config.yaml
train_examples: 39062
time_shift_ms: 100
encoder_norm_position: "pre"
fusion: "prefix"
label_smoothing: 0.05
residual_init: "scaled_by_depth"
optimizer: "soap"
eps: 1e-08
Rows from block 3 of the audio encoder of a small encoder-decoder audio transcriber, named by matrix and row number. Rows with one number within an expert belong to one neuron, the router's apart. Each number is 50 + 12 x the weight over its row's rms, rounded and kept within 0 to 99. All counts start at 0.
Before each expert's rows are labels from the 100 clips, of 14848, where the router gives the expert most weight on average: "lies over" is the class under the peak. Only what is clearly more common there than usual is listed. The data: telephone keypad tones over noise or synthetic speech. In brackets: how many of the 100.
# router: router (encoder.blocks.3.mlp.router.weight, 8x192, trained with AdamW), inputs 0-191
# gate: expert gate (encoder.blocks.3.mlp.gate, 8x96x192), inputs 0-191
# up: expert up (encoder.blocks.3.mlp.up, 8x96x192), inputs 0-191
# down: expert down (encoder.blocks.3.mlp.down, 8x192x96, transposed), outputs 0-191

# expert 0
lies over: key "B" (33)
router.0:50 56 50 58 42 49 65 34 75 37 44 56 39 48 55 55 39 51 44 58 42 48 42 44 56 24 69 76 45 87 49 60 50 58 44 53 56 49 48 37 71 60 51 56 24 55 34 75 39 44 39 37 56 36 29 41 59 42 46 44 52 44 15 59 36 56 31 33 80 35 46 32 34 50 68 53 35 52 47 59 30 50 30 66 49 59 29 59 61 34 61 50 42 59 38 66 51 42 60 45 48 60 38 62 42 44 45 33 50 54 35 52 47 54 51 56 57 46 37 53 59 63 74 35 50 47 32 47 65 34 54 35 52 68 36 53 40 47 27 70 37 50 52 62 53 74 40 52 51 72 22 59 47 51 52 64 74 53 60 54 55 45 71 42 50 38 49 47 56 45 53 53 59 54 58 45 63 35 47 55 40 51 65 57 39 54 48 61 56 72 56 60
gate.7:55 53 23 45 31 59 38 38 50 53 33 66 48 40 61 54 56 44 70 51 52 44 50 53 39 62 42 37 56 64 57 51 91 39 49 52 34 36 49 47 46 52 50 40 33 56 68 46 58 42 45 46 67 62 76 49 52 52 56 44 48 62 67 63 55 39 45 29 10 35 56 80 45 59 41 51 40 37 58 30 41 50 47 69 56 57 47 52 36 50 57 48 65 58 51 56 26 51 46 32 40 54 48 44 69 57 81 30 47 52 43 54 49 53 50 47 62 49 43 61 45 44 30 48 41 40 67 43 50 59 51 54 81 32 51 45 42 37 53 41 38 48 46 48 25 40 81 42 60 45 58 55 52 29 46 48 71 31 43 49 47 30 42 57 45 59 29 64 39 64 64 53 39 46 42 39 52 56 40 38 42 53 43 50 54 79 49 49 53 31 65 36
up.7:62 34 39 58 51 56 56 67 39 52 32 39 42 51 58 49 53 57 64 58 48 39 63 32 53 61 35 46 58 69 40 58 86 21 65 65 36 39 69 70 50 51 33 46 09 57 48 38 67 47 63 50 76 65 61 49 41 61 63 47 55 41 57 58 37 41 53 35 33 59 50 60 53 46 46 41 46 46 59 34 33 49 50 65 36 57 46 45 28 44 53 41 39 54 45 51 41 49 57 45 29 55 47 45 28 49 79 42 37 41 58 29 55 41 48 42 48 42 52 66 55 64 48 68 49 39 34 47 46 54 42 48 46 45 48 58 58 67 35 64 42 31 63 36 40 38 70 52 48 42 59 38 54 51 37 51 79 28 49 37 50 42 43 68 36 53 59 63 48 39 45 59 44 55 23 25 49 55 49 34 44 51 33 44 42 74 52 61 52 29 55 41
down.7:51 50 54 10 37 53 43 52 53 28 15 73 61 44 53 76 69 59 47 51 69 47 65 47 43 45 34 62 38 60 82 23 52 39 50 56 54 46 23 59 54 49 68 47 50 49 32 59 54 60 43 56 28 47 43 57 55 42 46 59 50 42 46 67 73 59 56 52 51 69 53 58 39 47 48 41 51 44 26 56 35 77 51 60 47 47 60 45 54 39 48 66 75 58 50 45 35 52 64 69 44 58 55 47 65 68 42 64 52 37 44 69 35 45 55 55 65 55 42 53 51 48 58 34 61 35 23 51 62 55 54 55 35 32 61 58 41 66 55 50 63 44 62 35 58 55 45 55 39 58 60 35 48 37 28 61 23 27 45 43 49 53 61 36 60 60 68 39 47 65 42 42 52 41 41 63 65 53 45 41 56 58 33 61 37 42 49 54 53 37 52 43
gate.8:17 38 59 60 44 49 43 51 50 49 46 43 43 53 71 59 42 54 41 33 56 41 43 57 49 47 65 72 59 81 37 58 64 66 42 32 45 52 61 35 72 34 47 29 51 50 19 69 57 59 45 50 46 42 56 36 51 41 65 45 59 52 47 39 70 43 53 54 65 31 43 38 53 49 71 40 51 46 65 48 25 57 47 55 49 67 57 67 64 52 34 28 44 41 45 44 49 46 59 52 58 57 63 55 68 42 60 52 58 50 57 57 59 31 59 72 48 35 57 48 57 80 55 52 43 46 53 51 58 29 28 45 45 39 42 38 30 37 44 47 48 47 40 60 52 59 30 51 82 48 41 32 40 24 32 53 55 46 57 48 52 52 47 49 44 23 55 47 56 43 46 52 45 61 32 43 73 43 39 34 35 27 51 25 32 48 32 43 36 48 51 59
up.8:38 29 56 62 61 43 42 51 55 43 46 51 35 53 83 55 46 45 32 50 60 40 45 68 44 50 50 74 45 71 51 59 45 62 42 10 46 42 46 31 55 47 45 34 52 45 24 53 50 62 29 58 52 58 38 41 48 47 54 43 62 53 55 56 58 53 48 59 70 48 44 32 51 48 71 53 53 52 53 53 27 43 46 83 67 26 47 76 67 58 56 42 53 57 54 56 42 57 67 42 52 45 68 65 62 46 53 67 58 40 64 49 51 42 43 45 44 72 42 28 57 51 71 58 41 58 44 54 68 39 43 51 36 33 36 52 49 34 45 48 38 44 50 52 67 33 26 56 61 62 36 33 33 38 44 62 62 34 49 42 45 50 52 37 36 37 67 51 58 52 64 61 52 64 43 43 58 37 45 49 35 38 56 15 29 52 26 42 33 45 42 53
down.8:53 55 36 49 42 49 42 54 40 37 31 41 44 46 58 53 59 38 58 49 42 33 56 74 45 40 65 57 52 15 43 59 76 28 44 34 45 54 55 62 47 57 36 50 64 25 58 36 48 61 50 48 39 63 38 50 61 35 65 56 38 27 82 47 61 54 44 44 38 33 44 38 39 35 46 48 60 28 72 54 45 39 61 48 33 48 62 49 45 58 56 58 38 43 60 45 67 54 51 72 45 54 49 54 70 47 54 66 57 63 66 44 41 51 54 56 41 59 57 45 38 64 00 38 60 58 65 48 54 57 53 57 51 71 47 54 61 68 48 46 54 42 46 49 61 84 55 44 64 42 54 60 32 59 47 64 56 52 47 51 41 60 56 57 36 24 48 49 54 64 53 75 56 44 44 52 55 46 63 34 31 78 35 56 65 37 49 56 45 40 55 65

# expert 5
lies over: key "4" (35); key "7" (31)
router.5:46 52 48 32 36 38 42 51 40 50 44 49 52 52 56 45 49 57 48 44 52 53 46 42 47 52 42 50 53 37 54 54 59 60 46 56 29 42 81 41 46 28 51 37 47 52 80 30 33 66 60 37 64 51 29 31 41 52 40 42 48 57 50 45 34 39 34 91 32 43 58 51 46 68 54 41 45 41 34 47 59 45 46 59 75 46 78 55 45 77 42 40 53 38 81 18 39 37 48 44 38 40 48 35 66 43 52 57 52 30 50 44 51 39 51 64 40 48 48 38 59 45 45 46 46 30 80 54 58 45 40 50 55 45 53 71 56 65 58 42 39 59 57 52 65 29 68 60 72 23 50 52 53 51 52 29 28 45 40 65 56 28 37 64 59 60 51 52 57 39 57 42 48 61 40 46 62 57 71 63 46 57 49 55 75 42 52 50 56 51 49 60
gate.7:55 57 58 48 58 36 69 33 64 57 62 55 48 57 51 37 29 63 46 50 64 51 58 54 45 36 47 37 56 34 49 25 59 80 44 59 51 54 46 41 69 51 43 56 40 45 49 66 74 57 38 54 55 43 62 41 36 58 46 30 18 46 58 57 60 44 29 45 44 69 33 42 50 48 52 43 54 35 40 28 26 34 41 60 47 50 62 36 55 60 51 62 38 41 34 65 06 50 58 40 39 56 54 50 61 40 50 49 72 39 51 67 61 41 52 41 55 58 40 71 52 47 53 51 37 32 63 76 55 55 35 54 46 59 45 49 28 47 42 35 32 57 33 31 33 38 26 29 39 47 43 50 52 48 57 49 41 51 63 44 46 56 51 46 50 64 35 40 56 29 58 37 40 50 50 41 43 52 48 39 36 34 83 37 45 48 65 36 61 42 61 35
up.7:58 60 60 47 49 53 56 50 44 65 41 67 51 48 34 57 69 52 46 31 67 50 61 50 47 42 52 36 38 35 48 42 59 75 42 51 28 73 37 59 35 32 36 48 47 48 54 64 47 67 51 45 57 56 39 46 22 49 49 51 29 40 44 55 49 36 52 52 45 66 39 45 78 43 47 49 64 51 38 28 39 33 22 65 43 52 58 42 53 41 58 45 55 53 53 58 33 44 54 39 30 39 61 50 71 47 29 55 68 21 56 65 72 52 65 33 60 40 53 34 52 43 59 79 43 46 57 56 38 70 33 63 46 45 48 48 51 57 40 38 30 55 46 29 52 24 35 40 52 42 36 40 53 34 57 41 54 51 46 61 40 61 52 42 35 45 28 18 72 38 54 39 59 44 49 34 39 47 63 40 46 63 70 48 57 43 65 60 67 56 31 42
down.7:58 37 63 34 21 40 48 46 38 43 44 41 35 56 50 53 55 54 22 80 60 52 64 53 68 45 62 52 46 49 43 56 60 56 43 52 28 42 40 51 57 45 42 43 67 43 43 41 66 27 74 50 54 42 68 45 31 55 47 32 42 50 56 66 53 55 37 72 52 26 32 46 43 46 54 58 62 68 50 57 75 42 32 37 71 53 49 60 25 56 39 36 57 53 60 54 52 45 45 50 51 57 39 46 56 31 39 51 39 45 39 48 44 56 56 76 30 68 37 44 55 52 61 65 43 57 61 46 57 57 70 35 21 47 24 42 36 44 40 47 52 49 54 63 52 67 40 63 55 51 29 40 55 63 48 47 69 57 56 69 67 54 47 54 30 21 79 46 54 62 49 63 54 71 54 67 62 28 33 44 52 57 51 44 42 43 57 38 62 54 47 45
gate.8:78 56 64 45 52 50 44 67 49 53 41 55 59 50 53 66 39 63 69 53 51 46 41 42 41 60 48 65 50 70 55 54 53 58 45 26 68 44 43 51 42 36 52 50 44 30 48 46 25 46 48 64 67 47 60 23 58 35 40 62 44 60 43 43 36 40 38 56 60 41 38 27 50 61 58 50 38 49 34 32 28 41 61 58 39 54 27 46 64 75 35 57 58 48 59 63 87 70 29 42 35 55 25 31 33 40 60 48 45 50 48 55 65 52 71 77 50 54 44 50 46 46 48 53 55 64 23 46 61 67 58 66 61 54 58 35 31 54 51 35 42 37 56 55 51 49 54 56 36 50 40 29 58 57 60 55 51 43 48 43 57 50 47 64 62 43 52 48 69 47 55 44 40 34 54 43 32 48 72 71 69 21 51 52 31 54 53 60 38 39 54 28
up.8:74 55 53 54 54 47 67 73 48 62 46 54 61 47 43 64 61 38 62 57 40 59 42 51 36 66 56 66 52 59 43 57 50 54 54 29 61 38 48 64 64 20 54 51 48 52 59 44 35 48 38 47 62 52 59 52 39 50 34 56 58 58 56 47 34 48 30 51 60 41 30 50 53 60 50 46 26 47 26 35 33 46 54 44 48 37 21 48 49 74 30 58 59 49 61 40 58 70 63 51 33 56 13 27 32 57 72 70 44 19 52 44 40 52 72 56 56 54 36 39 60 42 61 56 71 49 48 46 71 64 58 43 65 59 49 43 40 48 53 55 44 47 55 50 56 37 57 67 32 43 34 21 58 61 56 44 50 37 44 51 57 44 32 71 65 58 52 62 48 53 67 52 58 21 47 44 52 34 69 73 57 38 42 48 44 40 49 55 56 39 46 35
down.8:37 51 47 44 48 60 46 67 52 49 63 65 50 45 55 52 48 36 41 32 52 48 39 52 49 33 66 32 47 66 49 37 45 55 44 49 34 24 52 41 50 31 43 57 56 67 68 37 31 48 59 19 58 46 44 56 48 41 40 61 40 41 45 21 75 36 55 72 42 43 54 49 42 71 65 32 55 55 60 32 68 42 67 29 36 65 48 63 65 53 46 44 61 65 65 47 63 21 47 43 60 49 46 39 57 53 59 71 46 47 39 43 53 54 50 57 37 35 59 49 51 42 50 61 54 42 52 63 50 47 44 58 46 39 31 55 58 58 44 61 34 23 50 75 86 53 60 31 55 67 65 59 38 27 54 66 40 38 40 47 63 67 75 53 56 49 41 48 25 37 48 55 55 51 69 52 59 74 52 52 32 39 53 56 57 42 40 47 50 68 31 46

# expert 7
lies over: key "3" (27)
router.7:57 65 61 36 51 57 39 71 44 55 54 50 39 72 48 36 71 51 45 38 58 43 43 29 49 42 26 53 49 27 65 46 52 49 48 40 55 43 33 57 15 60 59 50 53 32 23 88 54 63 38 37 57 57 66 47 39 43 33 38 51 69 64 43 38 29 89 50 38 51 51 51 45 49 27 35 56 40 63 54 57 41 48 45 39 30 51 38 60 42 64 44 50 59 44 90 66 59 49 48 55 38 57 49 46 45 40 47 43 49 55 33 34 32 45 30 48 42 34 50 41 45 32 53 56 54 38 51 43 70 54 67 58 33 64 51 65 33 85 46 56 62 51 57 55 55 57 49 55 46 45 53 54 48 55 69 49 52 70 67 55 69 45 52 59 47 47 66 41 48 48 69 35 44 44 66 51 57 49 55 54 49 48 64 44 40 35 58 52 53 52 57
gate.7:31 48 61 69 54 47 42 48 44 38 31 45 47 39 61 43 78 43 49 42 50 61 43 30 59 79 51 60 58 43 42 39 83 55 70 44 67 49 67 46 53 39 57 53 39 53 51 46 55 36 65 47 39 33 30 39 50 58 58 37 54 67 50 51 33 56 45 54 39 50 47 49 60 50 49 58 52 68 81 49 70 47 64 50 64 54 42 33 49 70 60 49 42 58 42 65 24 47 42 29 56 70 41 58 54 33 52 49 53 55 41 49 40 59 68 43 44 45 68 47 43 41 46 50 73 59 49 39 48 52 59 47 53 54 40 29 57 64 60 36 23 39 52 38 45 38 40 54 80 41 42 51 35 22 39 38 40 44 52 79 62 64 56 48 49 48 68 54 49 32 42 52 39 40 58 57 59 63 53 23 42 39 28 60 33 73 56 31 49 43 59 39
up.7:48 53 51 39 48 50 65 53 64 58 80 70 40 49 47 61 52 56 61 48 52 31 53 70 43 31 66 48 43 69 45 40 25 63 55 46 29 64 37 52 48 53 55 40 52 38 49 59 48 63 39 57 62 62 57 49 43 29 47 59 51 47 76 44 58 50 47 63 60 56 47 33 52 50 55 31 53 43 19 47 19 57 58 63 52 60 35 63 60 50 32 46 60 44 47 32 67 42 72 54 46 46 57 48 40 65 49 42 51 43 46 63 53 48 37 52 74 65 30 46 55 45 42 35 35 41 73 43 49 51 41 55 47 51 71 69 55 53 37 59 69 67 42 42 50 53 80 45 19 73 73 57 64 60 63 43 72 69 55 39 44 40 41 51 44 46 51 45 54 67 50 48 51 71 41 45 43 48 38 65 54 40 58 49 73 30 45 62 60 66 52 76
down.7:46 37 47 46 43 56 51 57 58 57 11 46 48 55 43 47 51 44 42 45 47 54 64 58 52 50 87 49 36 41 48 58 69 40 32 68 36 50 54 63 41 48 38 59 47 54 34 39 54 49 36 39 41 46 37 71 34 61 46 48 64 27 44 34 59 30 56 50 18 64 56 40 61 44 41 33 72 68 72 61 56 23 35 31 55 45 36 39 31 33 58 55 29 65 55 51 46 50 46 42 45 38 28 49 29 61 58 76 62 52 67 65 56 49 52 38 59 30 48 38 41 52 42 42 46 44 60 40 50 56 49 56 69 55 42 50 41 48 46 47 59 56 54 37 55 43 53 64 50 52 50 53 43 52 55 33 46 70 75 54 57 71 54 25 48 36 49 50 25 62 42 79 47 54 52 47 49 54 50 46 50 85 37 35 46 66 50 65 50 52 49 54
gate.8:45 46 54 53 54 69 49 52 36 44 32 24 57 36 67 49 39 51 60 48 61 59 69 59 34 40 46 77 51 60 61 31 61 49 55 37 57 66 67 44 43 39 81 33 55 41 54 36 67 48 37 56 49 47 63 43 66 57 50 45 59 55 42 60 39 50 58 55 61 29 65 44 50 41 31 40 47 67 47 66 58 32 21 65 46 47 52 35 46 45 21 53 67 58 41 49 46 40 33 44 54 54 41 48 49 50 62 45 59 40 40 25 36 41 62 47 61 52 40 60 37 54 49 53 52 40 39 42 53 60 62 62 44 19 36 46 53 65 57 52 48 50 53 87 43 59 36 53 55 65 43 53 35 58 53 65 35 62 37 63 40 55 70 46 52 50 54 43 47 57 59 42 36 38 43 54 51 63 27 59 72 32 48 83 61 68 17 55 38 58 59 55
up.8:61 44 41 51 53 40 62 43 66 37 74 56 54 54 43 48 50 53 48 50 29 30 37 35 56 54 47 25 53 47 40 66 58 50 43 67 68 44 39 55 64 57 16 64 42 65 37 77 46 39 69 48 58 45 34 52 46 39 47 53 45 53 63 65 58 58 54 39 46 63 35 66 33 73 68 51 45 31 53 33 44 53 81 26 54 54 55 63 57 53 70 47 38 32 57 42 43 50 71 59 44 37 59 43 54 39 46 58 41 56 75 65 63 50 46 48 32 54 47 24 56 55 52 49 67 57 62 53 55 58 38 43 52 73 56 54 51 32 40 42 39 38 41 19 55 51 51 43 48 53 46 54 51 39 44 19 64 33 51 37 56 47 37 61 38 53 50 70 55 35 50 66 53 58 57 56 44 40 72 42 46 67 50 26 28 56 72 48 53 41 31 42
down.8:60 48 47 35 35 33 56 35 51 78 54 50 61 40 64 52 43 40 45 61 42 51 54 60 51 54 50 90 57 52 45 68 55 54 57 57 59 39 53 38 58 41 50 34 53 43 67 40 33 48 65 65 57 37 50 44 45 58 55 52 13 63 28 25 56 39 47 49 53 29 68 28 59 33 58 51 63 67 44 64 59 46 56 50 67 62 38 48 41 63 37 54 61 60 35 55 40 45 49 36 27 44 50 50 37 61 72 47 55 66 52 55 46 57 44 55 47 56 39 50 49 56 75 27 51 60 41 35 39 49 34 49 49 50 39 59 64 58 75 33 65 45 54 27 37 66 67 52 52 55 46 49 59 54 27 49 54 54 44 62 49 41 62 42 49 63 44 42 58 49 50 58 80 32 54 65 50 70 44 43 59 40 22 66 50 56 32 78 56 47 48 72

# expert 2
lies over: key "2" (53)
router.2:38 53 46 50 41 44 28 33 30 50 59 26 80 53 38 52 48 55 68 43 66 48 42 43 55 57 56 40 76 24 60 75 62 51 50 54 53 58 47 33 49 41 28 61 63 52 64 22 70 57 46 57 57 32 68 60 73 56 70 50 45 26 60 43 61 39 38 26 61 89 45 69 71 45 36 60 62 67 43 58 34 68 64 33 68 32 58 37 46 28 56 59 58 40 30 31 40 41 47 57 42 38 48 46 39 53 72 41 54 64 56 55 43 54 59 50 51 34 43 40 46 39 43 41 45 61 49 52 38 60 51 45 54 35 59 35 42 54 42 27 45 48 51 59 40 43 38 45 27 63 63 48 59 54 48 47 33 53 58 53 63 60 44 57 51 37 57 67 61 60 55 45 50 55 61 56 66 71 43 49 44 58 57 45 42 49 63 48 52 53 64 41
gate.7:42 36 67 41 49 78 68 53 30 41 41 39 44 45 48 38 56 55 59 50 39 51 55 44 81 62 56 38 49 54 64 76 49 39 46 62 63 71 54 66 48 45 48 47 59 37 41 47 42 34 36 45 54 71 72 22 46 61 35 41 37 77 50 58 57 54 56 36 67 46 45 66 69 48 26 61 44 58 30 50 67 31 40 60 61 55 66 34 45 47 64 29 45 55 56 48 53 44 45 50 37 37 73 45 57 44 56 40 60 23 56 53 44 59 26 30 64 36 47 44 61 55 73 65 38 20 46 35 47 51 65 64 50 65 51 38 49 47 58 52 43 33 45 60 31 60 78 37 43 33 43 47 53 42 41 34 47 42 52 61 74 61 37 45 42 54 52 35 56 28 36 51 36 58 49 51 48 54 52 44 39 49 56 36 36 43 52 60 51 42 55 53
up.7:44 54 59 32 42 61 43 53 32 58 44 74 58 49 47 55 54 60 36 40 35 41 46 58 61 49 61 41 46 37 58 33 68 40 72 80 52 40 49 73 76 70 40 60 48 35 50 48 41 31 40 59 31 40 21 61 36 61 32 36 43 34 28 60 51 44 69 42 46 50 66 31 64 51 25 54 66 45 46 70 64 37 29 48 34 68 49 58 52 38 49 40 22 64 52 33 43 41 50 55 36 66 54 60 35 45 66 39 74 68 60 60 37 69 45 56 56 56 25 47 61 47 51 46 53 30 52 53 39 54 54 59 61 49 37 60 62 36 44 62 66 55 47 44 42 49 68 47 61 65 41 52 50 62 45 56 47 55 48 49 14 38 50 55 50 32 60 43 71 45 56 51 47 39 55 41 42 60 61 53 48 41 71 40 51 55 45 52 59 51 36 52
down.7:47 54 45 47 56 62 59 40 45 53 51 35 63 88 47 61 33 43 39 75 56 39 50 50 50 60 68 46 44 34 53 42 53 49 50 50 44 17 47 71 42 52 58 32 46 31 54 33 09 43 53 53 60 56 58 35 58 23 68 51 47 54 64 37 47 64 49 62 55 47 55 49 59 46 45 56 30 50 48 54 27 47 54 34 59 59 42 47 52 59 47 42 64 45 57 34 38 37 56 39 65 72 49 55 40 53 52 39 56 40 31 51 53 66 43 39 41 39 57 73 64 43 30 20 61 65 54 39 54 44 45 33 71 57 48 61 53 58 29 45 34 60 49 58 32 37 39 75 57 70 60 64 65 56 46 44 66 38 46 57 47 39 57 60 38 61 44 35 45 42 42 50 46 44 51 43 44 61 37 64 37 43 40 41 38 59 57 47 55 68 86 33
gate.8:39 39 43 66 40 51 65 60 36 36 69 47 67 72 44 31 48 60 43 47 45 42 61 37 50 37 51 48 38 38 41 43 76 49 46 62 45 51 57 82 62 47 45 75 53 48 48 55 67 47 58 28 69 47 43 33 63 48 49 57 53 52 81 40 46 61 66 47 74 61 47 76 60 49 44 54 31 53 37 48 47 59 59 49 38 44 44 27 62 65 65 53 61 50 54 59 50 37 46 37 40 34 39 57 41 38 72 52 56 37 59 53 31 50 52 48 59 47 31 89 49 45 38 53 26 69 53 44 44 49 61 57 45 32 64 77 52 38 49 52 58 56 37 53 69 32 41 61 31 37 72 51 54 50 38 49 43 50 49 66 43 64 54 46 63 45 61 50 47 33 53 49 41 38 35 38 54 55 24 41 60 48 45 44 42 22 61 61 36 45 40 40
up.8:48 59 57 44 35 43 42 38 53 60 70 61 61 12 57 47 41 35 51 55 42 72 53 48 66 35 32 46 54 61 64 51 45 53 59 67 57 24 52 28 56 43 47 38 54 57 44 65 50 51 61 50 65 63 51 30 68 46 54 53 58 52 66 48 62 41 50 46 47 40 49 48 53 52 62 35 56 62 48 48 45 54 19 39 52 54 54 50 63 62 45 42 31 65 48 56 44 61 68 37 39 62 26 55 55 42 74 48 57 50 29 70 54 51 26 44 50 45 63 61 51 60 67 52 38 37 48 50 48 38 30 48 52 42 21 54 19 52 58 66 38 46 40 43 54 44 50 49 43 40 59 68 49 58 63 51 47 46 36 63 53 41 71 64 02 72 55 52 39 66 58 41 40 41 47 67 52 78 52 45 55 38 40 58 38 45 67 42 33 55 38 49
down.8:34 53 62 30 50 57 46 62 56 41 52 48 38 49 50 44 25 46 49 73 42 61 61 52 54 63 52 35 49 41 41 46 46 55 46 39 46 61 48 49 07 53 47 41 39 66 39 38 53 50 63 53 23 34 43 47 57 61 56 32 58 34 38 55 44 51 66 19 60 55 47 55 54 28 44 44 58 53 51 57 52 64 68 50 61 54 54 47 78 39 53 63 47 49 52 51 39 49 27 43 75 55 31 40 46 56 52 40 39 75 67 45 68 56 56 63 57 44 60 52 65 50 34 46 33 56 47 69 44 21 69 44 35 56 52 44 35 54 18 46 50 38 53 40 77 55 66 60 50 31 52 40 48 35 19 31 38 67 37 35 49 58 51 68 55 56 42 49 50 47 57 65 65 38 38 49 51 63 41 45 48 51 50 29 61 61 45 52 66 70 37 61